Weights of a small CTC audio transcriber.
Data: trained on single English nouns, adjectives and verbs, spoken by a formant synthesiser in many voices, 78125 training examples, 28.2 epochs.
Rows from block 7 of a small CTC audio transcriber, named by matrix and row number. Rows with one number belong to one neuron. Each number is 128 + 24 x the weight over its row's rms, rounded and kept within 0 to 255. All counts start at 0.
After each neuron's rows are labels from the 100 clips, of 14848, where the neuron reaches its highest value: "loudest band" is the band of the loudest frequency at the time of the peak. Only what is clearly more common there than usual is listed. The data: single English nouns, adjectives and verbs, spoken by a formant synthesiser in many voices.
# fc1: MLP up (model.blocks.7.mlp.fc1.weight, 512x128), inputs 0-63
# fc2: MLP down (model.blocks.7.mlp.fc2.weight, 128x512, transposed), outputs 0-63

fc1.105 [166  84 109 131  84 132  82 133 138 120 131 116  90 119 123 154 136 146 128 132  84 109 166  93 152 151 132  85 157 110 110 155 131 117 100 118 106 144  95 173 138  92  58 120  67 132 125 142 181 106 123 116 143 146 130 100 100 149 109 158 114 169 116 112]
fc2.105 [136  87 142 146 144 105 183  93 116 110  92 132 115  86 142 171 119 129 114 132  82 122 179  51 122 156 185 130 124 108  94 110 159 109 144 112 139 150 108  85  90  82 110 148 130 157 127 142 109 128 143 122 151 133 156 133  95 114 119 144 147 101 127 102]
loudest band: 250 to 500 Hz

fc1.117 [ 92 143 141 133 157 135 122 132 162 123 114 134 122  94 121 132  98  99  94 142 107 132 121 110  96 135 125 104 105 150 147 134  86 142 113 157 141 109 134  79 127 156 168 149 120 131  82  98 126  92 138 132  87 137 153  77 156 101 147 132 157 140 144 130]
fc2.117 [126 122 106 120 146 127 138 142 131  97  74 126 107 101 134 133 104  83 166 111 130 145 167  93 158 137  92 106 155 122 133 128 122 115 146 130 110 117 133 112 148 158 150 102 110 123 134 131 172 146 139 108 133 113 140 191 109 115 132 136 127  87 167 149]
loudest band: 250 to 500 Hz

fc1.238 [144 100 118 129 115  80 141 124  97 150 131 129 101 168  93 111 150 144 122  98 109 178 152  93 117 104 169 138 109 125  91 115 166 126 121 139  71 122 139 112 161 129 158 132 159 166 113 158 131 130 142 131 140 163  93  96 139 134 146 123 108 113 153 123]
fc2.238 [130 120 117  95 155 104  97 116 167 134 125 125 124 138 114 143 130 172 128 109 156 106 132 122  93 104 107 127  98 116 123 125 116 156 145 122 148 128 122 148 108  62 104 148 127 110 109 137 128 123  98 169  87 104 147 131 153 177 101 161 130 101  82 146]
loudest band: 4000 to 8000 Hz

fc1.333 [ 65 131  95  82  93 141  84 111  91 125 129 131  98 108 112 108 143 159 137 122 142 107 150 120 123 130 134 135 200  89 128 105 132 150 113 149 108 132 108 125 121 142 121 122 140 125 172 127 131 123 118 136  94 156 124 154 162  88 164 135 148 157 123  84]
fc2.333 [129 143 103 117 108 126 114 155 144 157 144 107 141 172 139 146 114 108 168 108 106 106 123 133 129 128 130 151 135 127 138 130 103 136 146 103  84 160 127 164  93 115  99 111 147 119 151 148  88 173 155 110 144 138 128 121 125 156 119 149 144 142 144 156]
loudest band: 250 to 500 Hz

fc1.141 [105 118 128 117 126 112 110 107 129 107 107 152 101 168 132 111  92 158 150  82 130 114 141 155 118 170  85 137 147 133 154 122  92 163 126 133 121 144  88 107 103 136 159 113 159 121 128 112 135 128 171 122 152 114 137 132 141 160  99 104 140 155 135 187]
fc2.141 [172 143 152 125 111 164  93 154 137 124 139  92 133 114 138 120 160 130 116 155 107 167 156  93 139  92 148 114 118 138 106 112  92 150 163 165 151 139 115 130 124 175 115 130 126 130 130 137  85 116 139 128 141 155 136 136 185 127 125 147 139  88 130 115]
loudest band: 250 to 500 Hz

fc1.500 [111 146 116 130  66 117 148  79 117 105  90 156 147 119 106 138 155 171 177 124  91 122 105 142 177  83 128 142  99 124 160  87 145 114 131 137 115 128 131 140 152 116 128 120 188 136 128  85 134 142 164 138 115 110 119 163 137 101 127 162 102 133 123 118]
fc2.500 [161 177  90 103 103  97 147 139 141 122 170 129  94 148 128 105 135 119 181 124 127 130 141 141 156 115 127 129 152 113 120 153 132 157 130 135 104 139 105  95 149 152 128 131 127 153 114 145  93 150 130 142 107 103  85  94  98 134 154 134 158 111 122 165]
loudest band: 250 to 500 Hz

fc1.490 [138 149 155 147 167 140 128 106 168 108 158 113 133 139 157 154 112 156  97  74 166 136 166 128 110  92 135 136 101  91 122 137 139 106 145 150 101 153 139 148  97 156 126 118 159 133 117 146 136 150  96 132 157 138 129 153 172 162 126 179 143 129 113 120]
fc2.490 [116  86 164 144  99 156 103 140  97 157 137  96 104 142 115  88 108 148  93 129 153 130 112 122 145 114 130  81 164 146 136 146 135 115 122 144 150 147 129 132 103 161 132 144 145  91 129 139 113  81  97 142 117 138 109 162 142 114 148 177 118  92 132 131]
loudest band: 500 to 1000 Hz

fc1.441 [186 166 150  92 168 130 153 168 121 154  92  91 122 125 125 120 144 137 140 101 130 169 123 127 119 121 108 117 121 108 148 132 118 173 155 138 144  91 109 141 108 141 108 114 118 160 109  94 143 121 154 157  87 149 112 150 108 145 138 141 132 130 135 109]
fc2.441 [126 113 153 117 151  92 163 110 155 138 131 129 144 122 108 129 112 131 154 111 152 128 127 139 116 106 162 112 148 142 158 120 117 151  92 113 133 123 120 170 122 144 150  92 112  89 144 122 165 150 149 116  78 137 158  94 123 122 134 106 134  50 165 115]
loudest band: 250 to 500 Hz

fc1.185 [151 144 146 155 132 101 128 185 159 136  62 120  89 141  99 135 163 131 173 164 119 145 147 126 108 114 112 147 129 112 140 102 121 149 121 127 161 147 129  68 143 111 142 125 133 155 132 149 160 132 146 107 136 126 119  99 131  93 115 134 123 104 149 157]
fc2.185 [191 134  91 125 146 122 164 121 140 124 112 150 123  91  92 128 175 155  89  93 143 159 115 153 182 123 145 172 124 145 119 103 120 163  86 132 163 110 133 108 105 113 110 111 151 141 131 141 154  81  80 102 110 123 139 155 135 113 123 129 132 176 145 123]
loudest band: 500 to 1000 Hz

fc1.81 [128 156 158 125 126 136 110 161 129 148  87 131  94  69 144  96 138 141  97 167 133 155 154 136 129 138 147 158 174 109 129 114 122 116 130 137 130 158  74  98  81 147 167 105 117 119 149 154 150 125 114 149 123 137 135 161 131 118 131 120 123 102 164 110]
fc2.81 [ 63 116 158 102 111 131 118 176 130 117 106 129 143  88  95 122 125 159 112 112 127 109 106 118 121 169 137 137 184 129 119 122 143 148  94 121  94 166 142  93 103 143 136 101  99 103 119 141 128 138  96 111 173 120 109 170 144 113 156 130 100 157 135 122]
loudest band: 500 to 1000 Hz

fc1.306 [ 88 169 125 175 160  87 106 176 174 142 111 149 145 129 166 123 117 102  84 104 141 115 157 142 147 131  99 124 131 135 164 160 106  79 115 116 130 104 120 140 127 142 152 105 165 110 139  99 150 137 180 161 137 145 120  86 125 164 136 104  92 180 145 112]
fc2.306 [127  83 143 146 135 113 148 159 108 186 128 120  72 106 111 163 120 120  83 105 148 131 118 159 112 143 108 129 115 146 120 139 159 123 105 114  87 128 133 144  80  90 139 148 161 105 112 147 141 132 123  94  97 152 125 142 152 133 152 115 105 120 113  91]
loudest band: 500 to 1000 Hz

fc1.5 [161 153 156 103 106 139 173 110 138 145 119 147  97 114 117 131 168 152 128  90 129 125 107 116 107 128 139 121 165 110 112  99 106 171 161 133 145 126 115 106 152 159 147 138 141 147 114 107 149 141 103 135 133 151 140  95 122 114 112 146 114 136  97 153]
fc2.5 [123 117 129  96 129 150 112 122 127 138  92 154 124 132 166 139  77 120 151 140 121 110 119 110  80 129 163 135 163 157  97 123 116 121  78 158 138 146 143 194 124 130 123 131 122 101 167  99 114 125 114 135 136 164 158 125 128 111 121 110 134 162 132 101]
loudest band: 250 to 500 Hz

fc1.60 [113 124 138 149 144  96 107 124 130  76 148 157  67  95 137 147 120 152 173 133 113 130 132 129 158 131 128 134 152 102 144 155 116 128 139 125 155 164 135 137 137 145 132 129 157 167 119 152 142 129 115 144 121 130 129 141 121 170 162 147 187 120 118 132]
fc2.60 [157 122 158 137 178 124 125 121 112 132 133 167 138 142 112 110 158 120 124 153 175 134 147 123  84 162 141 104 152 131 110 129 102 102  79 130 127 110 137 116 166 113 153 138 104 117 142  83 170 133 119 122 153 138 110 143  76 146 137 134 139 140 150 167]
loudest band: 500 to 1000 Hz

fc1.308 [115 127 161  86 124 138 159 129 138 117 126 157 146 106 102 170 136 109 149 122 143 146 135 133 126 113 116 124 177 137 116  82 124 158 112 107  68 175 117 108  88 128 103 167 140 164 121  94 168 119 135 110 128 129 107 157 124 110 132 106 116 114 137 134]
fc2.308 [134 144 104 114 163 156  98 119 122 128 145 114 129 145 121  95 124 177 119 133 122 145 139  50 125 130 127 122 136 111 160  81 159 193 130 112 118 121 149 153 144 172 124 148 145 145 126 146 106  90  88 135 150 129 141 177 179 130 143 134 121 134 140 118]
loudest band: 2000 to 4000 Hz

fc1.404 [145 102 108 135 164  72 136 118 133 104 150 186 122 126  64 152 126 176 162 142 139 133 130 136 149 103 103 123 130 102 159 117 151 133  97 135  81 160  93 101  96 144 147 147 149 117 100 171 135 203 136 129 147 107  76 125 183 109 155 121 114 163 119 129]
fc2.404 [167 121 104 145 113 110  95 125 127 149 125 120 151 129 133 165 116 150 126 181 142 147 163 119 142 159 132 107 117  87 120 124 157 143 142 107 119 122  93  97  59 165 123 106 132 139 136 149 146 136 158 144 106 108 106 150 147  99 118 177 124 104 156 113]
loudest band: 250 to 500 Hz

fc1.426 [146  98 111 147 102 138 114 175 148 134 135 107 123 113 134 177 111 113 137 130 116 130 109 138 189 162 164 124 144 156  93 133 162 103 127 111 111 133 112 100 107 130 116 130 124  93 150 117  87 131 130 101 122 150 130  97 124 123  69 114  73 109 132  89]
fc2.426 [ 91 163 163 159 151 112 119 153 149 101 141 135 118 121 102  88 122 117  71 128 116 102 115  90 130 111 129 114  73 134 170 111 103 161 103 114 169 144 112 110 132 144 117 127 123 122  96 113 105 110  75 180 114 165 113 113 151 103 154 127 163 114 117  91]
loudest band: 250 to 500 Hz; 500 to 1000 Hz

fc1.350 [130 158 154 135 154 104 127 120 122 160 129 126 124  98 146 129 104 136 157 128 160 143 148 132  68 165 111 108 153 138 158 113 121  85 128 141 129 106 130 122 134 167 151 142 125  86 103 142 108 116 140 178 125 142 127  67 129  87 159 135  89 147 104 160]
fc2.350 [123 136 133 154 101 111 119 129 101 144 127 159  99 143 112 127 148 155 136 118  89 147 121 105  99 137  88 138 103 137 161 122 125 122 129 136 132 145 158 153 182 106 179 159 120 132 136 121  87 101 100 136 144 106 115 195 118 130 129 163 136 138 133 140]
loudest band: 4000 to 8000 Hz

fc1.183 [ 84 168 132 102 107 151 148 135 135  79 152 120 103 107  93 125 150 145  96 154 156 147 136 135 142 158 167 149 151 110 112  67 106 101 111  90 115 120 125 144 114 113 206 100  78 141 140 131 144 136 123 150 143 112 156 138 134 203 100 146 107 110 124 137]
fc2.183 [ 77 132 140 152 114 114 130 129 132 136 135 127 153 141 102 122 124  86 105 105 138 104 138 107 127 151 172 146 154 107  90 119 133 152  98 103 109 117 119 126 132 110 144 156 114  86 154  97 146 102  90  92 196  91 143 131 111 147 116 120 162 111 136 124]
loudest band: 500 to 1000 Hz

fc1.6 [123 120 144 124 106 100  94 152 154  74 103 102 124 135 154 136 144 125 119 142 158 117 113 136 132  98 161 162 133 137 145 135 132 133 146 143  96 152  85 135  98  85 184 142 140 107 114 151 151 139 135 137 143 126 103 162 147 156 146 165 116  82 149 121]
fc2.6 [101 168 120 122 134 147 181 148 184  85 137 119 147 136 141 116 141  95 139 129 153 123  97 113 119 122 145 127 128 148 130  93 131 118 124 144 130 156 139 120 127 114 142 120 110 109 126 156 155 131 146  94 110 146 177 159 108 135 137 107 152 104 133 136]
loudest band: 500 to 1000 Hz

fc1.127 [140 139 119 104 166 106 170 105 148 169 146 123 109 141 151 118 123 137 124 120 143 122  89 141 182 144 143 115 170 128 121 111 124 112 154 112 156 159  83  86 119 120 117 162 132 169 102 125 155 109 126 134 154 145 126  92  91 156 110 151 105 122 135 132]
fc2.127 [135 140 144 126 129 102 122 149 133 122 101 143 160 131 106 137  94 114 109 122 148 119 151 116 127 108 149 117 130 153 148  65 142 138 112 137 131 150 123 143 104 115 120 136 126 137 120 166 109 136  88 105 133  84 117 153 148 113 112 140 133 150 132 125]
loudest band: 4000 to 8000 Hz

fc1.132 [124 147 112 125 171 109 109 135  90 123 146 138 132 119 121 155 173  79 124 151 115 176 138  92 102 147 121 138 139 137 169 171 111 118 114 124 118 127 103 144 167 145 138 121 105 136  99 109  93  98 144 157 148 179 140 164 151 162  76 127 120  81 126 129]
fc2.132 [162 147 126 136 126  95 123 147  99  94 128 145  95 161 129 164  90 159 104 151 156 149 147 104 129 101 144 145 161 164 138 139  98 151 175 166 112 132 167 112 132  96 116 122  81 147 120 138 114 181 127 125 117 136 167  93 134 137 102  99 142 155 158 141]
loudest band: 2000 to 4000 Hz

fc1.319 [173 146  95 144 123 133 109 139 141 155 113 121 103 132 132 146 131 120 149 110 140 155 138 107 130 134  87 138 147 123 150 129 105 124 148 124 151 102 160 151 140 158 102  84 117 141 153 107 122 115 137 140 132 145 131 172 162 109 122  90 100 119 104 105]
fc2.319 [157  78 137 161 123 123 129 127 143  73 166 127 115 125  82 127 124 106 133 141 129 168 149 116 130  85 122 113 109 144 147 190 127 118 142 138  72 127 186 143 121 142 137 128  77  96 142  98 110 128 120 149 139 136 134 127 142 128 178 176 163 114 141 109]
loudest band: 2000 to 4000 Hz

fc1.502 [123 139 151 143 116 118 105 151 112 116 171 122 171 146 134 139 145 150 109 157 119 112 152 142 137 153 117 113 128 152 130 118 135 146  95 156 123 145 167 102 113 143 111 128 137 153 136 124 107 183 139 124 164 168 126 139 123 163 124 158  87 122 181 149]
fc2.502 [109 133 123  96 107 144 110 175 122 141 113 129 117 120 137 116 125 141 113 127 112 146 171 147 122 138 109 121 111  97  98 115 172 139 173 161 145 132 147 124  94 158  83 109 138 105 114 105 132 157 145 101 151  93 137 134  98 164 107 147 135 152 164 127]
loudest band: 2000 to 4000 Hz

fc1.1 [131 134 113 106 141 189 133 105 145 135  97 138 150 170 118  91 108 107 200 145 128 129 121 109 132 141 125 100 133 146 154 101 140 125 115 148 124 149 139 110 108 113  79 133 137 144 149  82 146 124 179 143 173 116 113 109 121 104 167 132 106 127 133 119]
fc2.1 [153 159 137 122  78 110  87 127 136 115 107 130 123 149 105 160 117 109 149 133 156 100 166 173 143  72 136 120 137  91 152  97 136 128 151 145 142 132 140  95 115 163 133 128 131 131 122 142 126  97  94 130  88 125 128 185 128 160  95 156 139 128 122 172]
loudest band: 4000 to 8000 Hz

fc1.97 [121 117 108 114 173  69 112 132 156 137 123 110 124 121 144 144 121 144 111 116 104 126 139 129  98 155 132 110 166 150 145 128 159 149 139 144 140 145 155 126 145 110 124 118 137 110 151 115 149 150 159  96 155 131 150 122 126 172 135 120 100 180 179 170]
fc2.97 [141  61 130 153 113 122 122 122 135 124 128 101 116  80  88 107  89 126 132 181 142 131 128 139 132 110 135 120 138 152  98 147 127 108 129 155 117 117 117 120 121 137 150 111  72 121 143 134  94 135 104 134 128 155 133 147 109 139 132 119 111 150 164 117]
loudest band: 4000 to 8000 Hz

fc1.154 [119 135 139 108 149 102  73 160 106 130 104  96 154 156 142 156 102 140 157 102 146 141 118  92  71 104 115 140 118 113 131 119  98 109 158 164 147 126 112 131 175 103  66  79 165 165 143 144 178 134 115 127 100 153  86 162 136 138 122 154 107 111 175 130]
fc2.154 [112 121  50 106 145  74 106 143 131 139 122 129 144 113 116 166 107 123 118 158 124 119  89 144 128 142  98 150 135 172 136 104 190 126  99  84 109 130 140 136 138 130 137 151 106 114 110 130 140 122 125 160 170 113  84  75 145 145 137 170  90 107 151 149]
loudest band: 2000 to 4000 Hz

fc1.374 [143  91 143  77 149 113  86 132 132 181 122  81 136  85 140 135 121 129  89 159 129 118 132 119 119 117 146 144 120 121 103 140 125  95 134 115 123  88 151 128 121 125 184 137 130 152 112 143 123 121 165 134 158 146 148 132 149 121 162 130  90 113 103 121]
fc2.374 [120 127  57  96 125 155 111 130 157 136 143 111  89 129 143  88 135 147 119 129 128  69 193  84 167 157 136 147 134 148 123 162  86 183 172 155 121  96 120 148  85 122 123 134 110 140 139 129 132 160 147 152 147 136  88 146 107 153 116  91 123  81 134 144]
loudest band: 500 to 1000 Hz

fc1.100 [152 150 108 133 118 123 128 107 138 171 117 111 137 150 100 134 113 121 165 145 169 122 129  93 101 156 153 144 148 123 155 107 150 146 115 130 133 132  86 125  74 116 123 126 117 132 129 139 139 122 157 159 151 163 146 111 160 143 170 139 134  99 167 134]
fc2.100 [ 82  48 162 108 157 127 107 142 119 154 135 127 161  80 133 121 152 111 110 159 106 139 186  91 114 141 124 124 150 150 139 108 137 174 125 188 167 150 110 121 105 112 102 106 137 102  99 152 154 123 134  90 122 161 176 124 140 131 111  90 143 117 115 100]
loudest band: 4000 to 8000 Hz

fc1.41 [147 171 137 141 136 168 130 147 149 108  95 156 120 109 153 137 127 114 125 185 101 126 160 116 141 136 127  71 124 114 151  75 147 117 129 164 105  91 134 106 145 134 149 152 147 116  99 128 123 140 107 138 134  86 118 152 144 125 168 132  57 150 111 121]
fc2.41 [134 133  90  94 158 126 109 156 153 130  86 109 100 129 127 106 124 151 133 134 131  79 122 103 126  81 105 155 111 148 139 146 153 166 190 103  68 140 106  93 142 105  96 114 141  99  95 139  98 108 145 149 119 131 159 126  96 143 110 159  99 116 122  91]
loudest band: 250 to 500 Hz

fc1.303 [131 129 161 124 102 107 154 158 125 157 132 141 114  90 101 153 135 124 148 132 124 174 162 153 147 169 143 104 113 114  96  97 149 124 116 141 120 133 126 133 132 118  87 142 149 158 137 120 177 110 122 138 125 133  90 121  94 135 162 141 105 172 140 131]
fc2.303 [153 153 109  75 153 131 105  92 129 110 139 116 164 142 141 135 151 167  64 117 163 161 142 127 132  88 155 129 121 105 119 128 159 107 151 121 122 151 163 135 118 150 128 125 100 146  90 117 147  83 110 145 150 154 114 102 126 135 131 154 161 143 135 157]
loudest band: 2000 to 4000 Hz

fc1.138 [168 155 110  88 137 199 160 165 117 153 130  96 102 183 138 133 156 149 123  82 182 181 153 128 132 100 106 155 165 122 130 126  98  88 119  98 146 140 117 129 143 102 145 109 124 167 110 115 156 139 134  95 117 133 113 150 142 114 123 131 134 126 136 172]
fc2.138 [107 105  89 111 181 143 154 133 143 136 101 130 155 158 133 137 114 114 114 147 171 117 122 130 121  76  95 115 120 169 150 104 129 151 164 136  76 132 138 121 146 111 146 141  72  97  92 126 129 130 106  84  79 135 151 105 129 168 157 165 135 108 126 104]
loudest band: 250 to 500 Hz

fc1.399 [104 149 158 117  92 126 154 153 134 127 125  96 148 123 167 139 104 155 106  96 142 140 106 119  91 114 129 133 127 100 130 108 136  87 122 142 122 139 149  78 134 102  97 135 129 124 150 145 149 115 106 153 145 111 170 132 161 103 198 121 115 132  81 128]
fc2.399 [113 118 104 142 126 125 134 102 126 131 130 148  97 135 103 140 165 156  84 111 139  90 141 152 134 131 137 145 152 108 174 108  97 138 123  98 116 148  99 111 160 108 150 154 131 126  85  93 139 107 102 142 148 168 155 151 107 143  94 140 136  97 109 118]
loudest band: 500 to 1000 Hz

fc1.483 [140 140 114 126 109 158 185 138 187 135 131 152  99 134 144 124 105 112 127 119  62 141 133 135 122 118 135  85 116 129 159  68  94 129 156 122  98 106 132  86 127 130 130 114 132  88 136 123 149 145 176 179  94 119  90 121 163 126 127 159 102 110 132 127]
fc2.483 [106 104 141 109  99  94 134 172 102 157  83 143 154 102 160  86 181  56 165 201 145 148 125 125 128 122 170 122  81 108 142 122 143 170 110 144 113 138 117 157 149 140 136 101 121 119 104  95 136 130 107 160 100 116 107 110 114 161 143 151 112 104 137 138]
loudest band: 500 to 1000 Hz

fc1.128 [110 131 126 131 133 146 154 143 101 137 150 122 147 148 124 130 158 135  97 147 115  85 100 166 121 143 129 128 154 147  56 136 145 142 111 119 150 122 105 142 117  96  85 126 164 142 164 144 151 169 148 116  80 161 194 127 135 125 133 142  92 127 145 137]
fc2.128 [146 120 120 178 145 121 137 152 167 128 144 123 136 144 118 108 162 105 108 169  80  87 127 116 124 127 107 138 156 141 123 151 112  80 172 114 122  80 135 131 142 111 108 155 154 103 127 142 103 110 128 105 135 109 174 102 128 125 141 105 143 101 101 120]
loudest band: 250 to 500 Hz

fc1.210 [107 102 126 113 104 104 130  92 108 115 115 130 135 146 167 160 147 163 116 125 129 114 151 145  90 122 127 141 133 123 143 150 127 107 133 131 131 141 144 146 140 112 133 140 165 135 126 104 189 141 180 107  71 129 190 153 170 108 170 158 172 100 124 127]
fc2.210 [152 109 151 144 122 131 126 102 122 103 130 137 161 159 142 113 144 159 169 118 129 118 117 106 120 146 156 170 114 150 170  92 141 131  74 119 158  91 130 164 118 154 110 152 127  45 113 130 153 107 136 145 139 167 101 135 142 164 105  99 169 128 137 116]
loudest band: 250 to 500 Hz; 500 to 1000 Hz

fc1.335 [138 120 151 136 108 124 109 153 131 147  92 115  97 148 146 136 129 115 139 158  57 153 120 133 117  96 170 142 128 138 136 106  95 119 129 141 140  94 125 130 136 145 155 104 145 113 151 144 168 117 158 139 130 161 111  73 125 108 158 173 158 153 170 121]
fc2.335 [119 113 118 112 115  96 115 134 112  92 128 145 155 113 147 120  91 115 147 149 126  85 126 138 140  90 132 134 164  95 146 109 146 113 150  84 150  98 111 131 145 132 116 149 167 144 156 166 160 112 189 134 133 113 149 172 119 122 115  99 148 120 169 124]
loudest band: 250 to 500 Hz

fc1.111 [158 124 158 111 132 160 165 107 122 130 141 150 110 122  88 152 109 147 161 145  99 179 147 186 145 145 130  97 124 110 151 117 151 115 104 104 159 100 121 121 109 112 166 152 151 160 106 134 157 150 114 108 128 108 113 140 129 104 141 179 160 148 146 140]
fc2.111 [165 141 131 132 126 135 148 120 164 167 174 150 141 126 120 137 144 133  83 168  93 193 106  88 133  91 130 144 129 155 167 145 151 145 117 103 151 118  87 111 139 162 161 131  85  97  94 134 140 141 148 122 143 104  93 108 142  89 147 171 108 170 148  91]
loudest band: 500 to 1000 Hz

fc1.20 [136 129 111 124  82 133 131 123 147 135 157  80 108 116 136 108 112 109 109 144  90 159 154 111 157 144 108 129 101  84 114 124 121 117 115 184 129  79 103 114 124 147 149 137 158 153 124 136 128 115 172 144 155 153  99 155 156  91 151 129 138 126 130 117]
fc2.20 [172 103  77 123  99 142 104 155 146 118 175 134 142 123 149 125  97 145 128 156 117 112 155 154  82 139 125 133 145 157 105  98 135 123 171 155 132 128 130 141 178 104  88 130  58 132 105 127 132 119 122  95 123  99 112 115 151 188 131  67 102 125 120 135]
loudest band: 500 to 1000 Hz

fc1.448 [122 176 172 129 143 109  91 143 137 154  96 177 142 111 123  86 126 160 113 134  93 159 178  89  77 145 128 125  97  98 125 108 149 119 106 115 140 104 155 121 170 114 144 113 154 123 129 156 122 154  97 161  74 176 128 136 161 124 150 101 107 136 129 141]
fc2.448 [143 167 154 127 142 126 141 151 142 126 113 146 145 164 103  60  82 124  94 114 121 106 121 129 115 104 123 144 138 124 143 117 124 111 187  90 120 107 166 114 145 120 160  99 144 125  95 112 110 109  86 134 124 141 112 133 134 153 172 101 134  95 137 161]
loudest band: 4000 to 8000 Hz

fc1.392 [135 134 134 126 134 143 144 177 122 126 111 129 132 118 183 136 103 129 152 135 124 149 111 141  95 127  87 134 108 125 125 148 150 137 125 113 114 122 105 143 148 169 118 114 120 125 138 171 149 142 163 116  79 185 117 173 175 117 125 131 120 147 155 141]
fc2.392 [125 156 101 148 122 144 124 135 160 146 106 150 135 108 120 142 120 113 127 188  90  82 134  90 137 153 113 146 122 146 144 112 135  48  93  69 151 112 151 134 119 136  93 132 158 127 147 122 148 140  99 133 154 132 132 135 109 143 141  96 139 165 148 113]
loudest band: 2000 to 4000 Hz

fc1.92 [148 127 124  68 159 127 135 137 132 147 108 151 148 106 150 132 154 114 147 100 107 149 113 147 112 144 104 138 122 132 153 135 117 140 131  83 123 105 108  88  95 125 130 151  98 132 149 135 129 158 122 178 152 194 149 114 109 150 135 145 151 113 153 145]
fc2.92 [ 72 128 138 117 123 182 144 105 120 140  96 128 107 143 166 112 124 140 115 153 113 106 133 140 129 148 151 106 132 115 133 129 186 146  97 120 128 185 120 112 151 147 132 142 130 128 137 115 152  98 138  76 120 149 144 170 130 147 116 164 167 143 127 116]
loudest band: 2000 to 4000 Hz

fc1.95 [117 148 174 120 142 116 165 108 117 127 107 139 123  84 115 143 111 143 125 113 116 180 120 135  99  82  89  93 137 162 133 153  78 107 139 120 137 163 136 138 126 170 165 151 165 125 109 154 111 103 148 122 128 111 124 141 147 109 132 136 135 107 131  83]
fc2.95 [128 152 161 156  69 129 131 115  90 146 160 107 156 135 159 131 135 122 136 151 133 122 151 122 134 102 105 149 155 124  81 158 109 136 137  74 125 144 103 196 125 145 116  96  94 115 161 167  98 142 136 147 132 123 151 123 104 136 149  87  85 113 177  82]
loudest band: 2000 to 4000 Hz

fc1.417 [ 93 132  42  98 114 128 125 164 136 159 136 118  75 110 122 167 136  97 134 129 131 173 171 156 117 131 109 129 111 160 117 104 121 131 123 127 143 140 136 142 116 170 101 157 155 125 138 142 121 128 154  94 153 143 152 109 159 123 161 174 166 167 160 147]
fc2.417 [ 88  95  90 128 128 107 160 125 125 129 127 135 135 124 179  88 159 160 134  98 131 130 138 120 153 154 117 142 156 128  79 133 147 108 116 153 113 121 140 149 158 161  98 125 118 121 139 160 105 128 154 115 150  99 112 122 104 157 170 123 156 128 145 162]
loudest band: 500 to 1000 Hz

fc1.242 [159 115 136 142 105 103 147 131 112 152 119 170 134  94 153 126 118 119  96 214 126 106 132 146 104 153 159 118 125 148 161 150 129 155  76  83 105 163 116 128 104 122 129 122 117 171 135 140  77  91 162 113 142 105 139 147 140 109 139 137  76 104 176 143]
fc2.242 [116 127 135 167 140  76  96 118 117 137 115 115 110 111 154 127 130 130 129 138 138  97  94 172 114 148 101 131 121 141 126 126 102 116 122 123 159  97 121 117 107 129 143 149 137 133 154 123 111 153 115  80 111 131 110 131 186 133 151 115 111 110 103 169]
loudest band: 4000 to 8000 Hz

fc1.36 [147 141 100 103 149 115 126  68 167 170 147 113 104 165 129 108  99 151 136 161 156 138 172 118 103 122 119  95 129 104  92 124  97  97 149 159  76 125 101 150 111 182 136 107 131 124 123 120 112 130 129 162 168 160 131 122 126 108 111  93 129 104 133  83]
fc2.36 [103  86 133 173 132 137  78 147 161  91  95 114 105 130 112 169 166 133 122 100 116 104 131  81 140 134 131 157  96 155 108 142 157 156 137 143 156 104 173 116 135 117  89 145 136 113 119 148 133 138 128 131 151 117 118 107 133 125 118 150 125 155 122 148]
loudest band: 250 to 500 Hz

fc1.98 [130 114  94 108 114 117  92 134 168 160 147 151 122 156 101 128 129 107 131 111 150 143 106 138 136 129  93 119 135 117 151 152 121 180 133 139 136  90 135 122 149 138 107 147 153 136 139 142 141 153 139 124 137 147 142  92 107 103 158 172  97 131 125 135]
fc2.98 [122 120 141 120 133 130 184 107 164  88 161 128 138 103 157 150 167 144 156 182 111 151 149 141 102 118 116 138 135 147 121  85 133 137 146 160 119 120  88 141 159 150  75 146 128 115 127 107 151  87 107 156 121 128 143 177 153 138 133  94 173 135 132 133]
loudest band: 2000 to 4000 Hz